Rows from block 12 of the encoder of a small waveform VQ-VAE, named by matrix and row number. Rows with one number belong to one channel. Each number is 128 + 24 x the weight over its row's rms, rounded and kept within 0 to 255. All counts start at 0. After the name is the row's rms in percent of the matrix's.
Before each channel's rows are labels from the 100 clips, of 14976, where the channel reaches its highest value: "strongest on" is what is common among them; "lies over" is the class under the peak. Only what is clearly more common there than usual is listed. The data: babble in 24 made-up languages, each with its own sounds, syllables and stress or tones, from a formant synthesiser.
# convs0: expand pointwise conv (encoder.blocks.12.convs.0.weight, 512x128x1), inputs 0-127
# convs1: depthwise width-3 conv (encoder.blocks.12.convs.1.weight, 512x1x3), a 3 kernel
# convs2: project pointwise conv (encoder.blocks.12.convs.2.weight, 128x512x1, transposed), outputs 0-127

strongest on: clipping
lies over: /tʃ/
convs0.472 108 [125 146 118 155 148 156 120 150  90 149 147 116  78 142 148 138 132 147 130 123 153 159 101  93 114 115 102 124  92 124 112 145 125 116 112 119 124  99 108 128 150 133 111 133 111 117 133 135 137 133 110 112 103 152 134 149 104 170 112 139 178 125 165  87 108 117 132 116 107 178 120  91 127 141 104 128 113 147 201 102 143 127 144 152 123 128  97  99 102 128 130 132  32 166 119  92 113 129 170 156 124 198 154 136 126 116 131 104  80 123 131 126 116 133 150 107 128 130  95 126 139 126 151 107 164 157 128 132]
convs1.472 143 [122 137  88]
convs2.472 183 [129  72  96 127 144 128 139  78 127 129  99 120 117 121 148 139 140  84 125  93 131  74 148 119 148 147 167 128 138 126 120 193  90 103  74 133 120 146 152 112 130 125 143 122 131 121 112 138 150 128 102 135 105 128 134 125 106 131 199 112 114 132 113 110 120 157 115  97 191 125  84  88 138 119  72  89 128 108 100 140 127 148 164  89 123 132 150 128 123 124 144 112 105 151 128  84 155 124 144 135 131 141 125 157 124 136 132 186  81 120 151 141 113  87 119 156 123 120 138 133 116 121 134 129 103  99 142 116]

strongest on: /tʃ/; clipping
lies over: /tʃ/
convs0.10 084 [ 99 108 140 139 105 150  89 121 104 130 117 130 113 186 141 148 141 126 140 138 171 122 106  78 116 118 102 126 114 121 128 149 131 102 139 107 125 119 110 137 113 161 125 120 108 138 121 130 131 144 141 141 100 181 100 153 113 127 135 154 153 123 154 117 101 139 125 151 138 110 148 124 115 105 129 119  71 171 181  78 157 160 124 152 102 136  90 113 126 100 127 134  73 130 116 112 112 139 168 159 152 133 158 105 114 124 145 110 120 110  98 138 104 142 136 122 183 145 120 119 147 148 186  52 116 173 124 138]
convs1.10 079 [161 103 132]
convs2.10 137 [131 140  98 132 119 119 111 137 119 113  91 123 183 145 100 130 107 127 122 133  96 111 160 156 126 156 194 111 132 133 131 126  95 158  97 125 139  64 152 166 124 163 133 134  97 153 128 142  94 143 128 108  88 116 144  87 139  98 152 110 133 113 153 175 144 124  86  90 140 131 145 125 150 142 133  77 130 138 171 116 121 125 144  89 140 120 102 148 104 160  96 161 154 150  99 113 124 132 153 124 146 123 133 156 134 138 150 103 155 120  98 141  99 129 163  83 114 159 127 130  92 186 142 126 125 118 104 150]

strongest on: clipping
lies over: /tʃ/
convs0.217 095 [153 144 156 119  83 132 144 117 109  94 106  93 191 136 117 141 134 195 140 111 119 117 138 137 150 166 125 159 108 123 127 106 150 129 185 122 100  97 144 132  77 125 141 142 127 145 108 114 144 127 145 174 139 127 123 113 152 128 137 156 130 147 127 179 131 150  94  89 144 165 120 157 158 132 111 109 180 131 113 131 102 156 105 110 121 134 145 175 109 153 132 134 162 135  97 171 117 142 114 123 106 118  87 120 122 181 127 118 137 122 113 108 133 165  99 130  95 142 165 126 131 154 101 132  87 122 118  94]
convs1.217 050 [108 145  96]
convs2.217 087 [126 206 122 112 122 122 128 154 127 112 122 131 129 147 124 134  97 108 131 129 115 149 128 146 145 111 135 126  84 128 150  92 128 165 221 124  82 157 121 165 130 122 131 149 151 117 137 121 116 140 142 100 118 122 131 133 138 158 108  92 119 120 158 153 126 116 148 174 138 181 132 133 144 136 106 114 130 122  80 136 104 140 113  90 139 166 147 136 101 126 130 163  75 106 163 100 194 130 142 132 102 129 117 132 149 115 132  99 161 145  84 123 129 121 172 108 152 142 141 133 122 138 119 130 178 156 120 114]

strongest on: clipping
lies over: /tʃ/
convs0.77 100 [153 160 156 110 108 143 143  91 119  97 118 123 123 138  84 100 107 151 116 110  87 111 116 156 134 169 140 159 115 145 146 137 139 152 183 143 123 100 138 109  52 127 138  98 126 182 114 126 150 159 142 165 150 131 106 122 164 116 154 148 115 175 132 161 115 130 138  84 152 111 103 143 124 117  99 140 156 107 136 164 131 169 118 104 142  95 147 135 130 161 145 121 147 110 137 129 103 146  98  90 106 135  93 126 149 169 115 131 132 132 122 152 157 121 105 140 104 145 158 142 150 144 112 118 122 129  74  81]
convs1.77 124 [ 90 145 128]
convs2.77 098 [128 180 132 118 126 133 123 164 125 133 131 133 164 128 129 116 123 182 125 107 120 159 106 150  69 108 164 131  89 127 134  74 114 146 180 129 122 159 133 132 127 135  87 130 129 129 137 141  51 113 146 130 138 139 138 159 125 131  94 101 130 128 144 132 135 111 106 163 103 156 192 174 150 131 171  98 134 108 129 126 142 132 126 133 130 133  99 124 100 158 128 128 186 148 126 141 151 128 142 135  81 132 118  91 139 118 116  78 180 127 120 111 116 129 180 108 144 161 112 112 123 136 126 131 146 130 130 103]

strongest on: clipping
lies over: /tʃ/
convs0.192 054 [139 146 109 113 101 134  98 109 139 127 120  98 148 152  90 105 122 152 134 107  98 108 128 143 128 108 152 155 122 132 136 108 126 145 148 127 113 119 160 122  37  89 140 122 137 188 114 122 148 150 144 154 148 112 117 109 173 120 102 123  76 156 124 135 105 134 130 123 139 105 119 140 154  99 130 117 163  91 132 150  91 196 121 101 127 112 170 142 110 158 150 119 173 100 137 122 121 147 101  95  91 142  92 141 118 141  86 121 140 114 122 141 153 115 111 147  92 144 155 147 132 128  88 116 136 109  88  97]
convs1.192 049 [140 148 162]
convs2.192 087 [145 107 124 237 133 137 151 122  86 131 134 192 126 131 126 150 120 124  57 129 129 128 139 135 136 125 129 125 131  75 154 133 119 121 100 194 123 130 146 128 167 118  43 105 117 125 132 142 135 136 138 130 125 130 128 139 126 136 133 125 121 117 127 119 119 137 130 125 139 129 119 119 115 141 131 135  99 129 129 136 116 134 135 129 100 126 122 125 121 126 128 132 128 114 122 102 124 111  66  66 120 208 126 133 121 125 129 146 133  77 142 127 122 110  94 129 120 128 125  75 122 127 133 167 130 126 149 100]

strongest on: /tʃ/; clipping
lies over: /tʃ/
convs0.312 113 [134 145 156 139 147 161 127 139  74 116  88 100 172 113 142 117 114 162 126 110 180 161 119 122 102 157 161 118 100 144 100 114 128 143 116 140 111 100 137 118 124 136 123 131 112 111 139  97 168 114 115 127 125 135 112 106 104 136 164 189 170 139 172 154 117 141  86 115 113 165 116 113 165 133 110  88 106 131 132 167 138 124 130 107 129 115  60 117 103 156 118 123 170 114  89 137 121 123 124 133 139 135 137 108 130 139 155 140 110 140 134  96 144 120  80  91 153 130 126 171 120 175 179 124 164 113 118 137]
convs1.312 076 [114  93 144]
convs2.312 099 [126 112  97 121 120 101 124 156 130 129  77 123 142 147 134  97 114 106 130 153  86  90 157 129 133 178 137 137 168 133 137 155  86 125  71 126 161 111 119 147 131 154 117 123 132 138 108 133 114 159  95 111  95 122 110  82 146 111 195  88  87 105 152 145 138 119 137  81 154 112 103 103 131 140  83  67 128 162 100 126 130 127 125 112 138 132 112 139 118 140 132 149  90 159 126 141 152 129 150 130 160 143 136 159 149 140 155 144 135 133  86 139  89 122 131 106  96 107 171 141 102 141 154 127  96 134 122 150]

strongest on: clipping
lies over: /tʃ/
convs0.81 096 [172 118 143 110  84 113 183  95  92  72  94 117 125 128 132 137 148 190 146 120 134  95 143 131 163 157 121 170 115 111 135 132 136 108 169 112  94 107 147 145 119 166 145 137 116 115  94 124 132 153 159 166 139 161 137 123 117 102 136 160 128 131 139 142 138 166  99 102 160 136 150 158 139 152 100  96 142 136 167 116  96 116  95 103 115 155 135 171 102 144 120 144 125 139 108 153 110 154 143 118 109 143 124 107 138 159 155 112 154 115  94  85 136 153 131 148 114 157 180 126 130 168 134 130  99 114 131 117]
convs1.81 084 [127 169 134]
convs2.81 139 [158 104 131 207 135 150 173 134  79 138 143 173 130 115 141 133 104 134  77 120 126 115 137 131 114 110 148 144 130  83 146 144 111 135 125 176 123 128 133 132 190 108  66  97 122 120 119 121 117 107 119 137 116 130 136 131 116 137 124 126 107 105 110 123 138 131 114  97 120 134 122 124 133 155 136 126  99 124 139 139 135 142 122 132 100 132 125 139 123 127 136 138 137 147 123 116 118  95  98  93 123 222 122 121 108 117 113 137 130  73 134 134 117 115 137 123 122 120 141  25 116 115 131 181 118 121 151 123]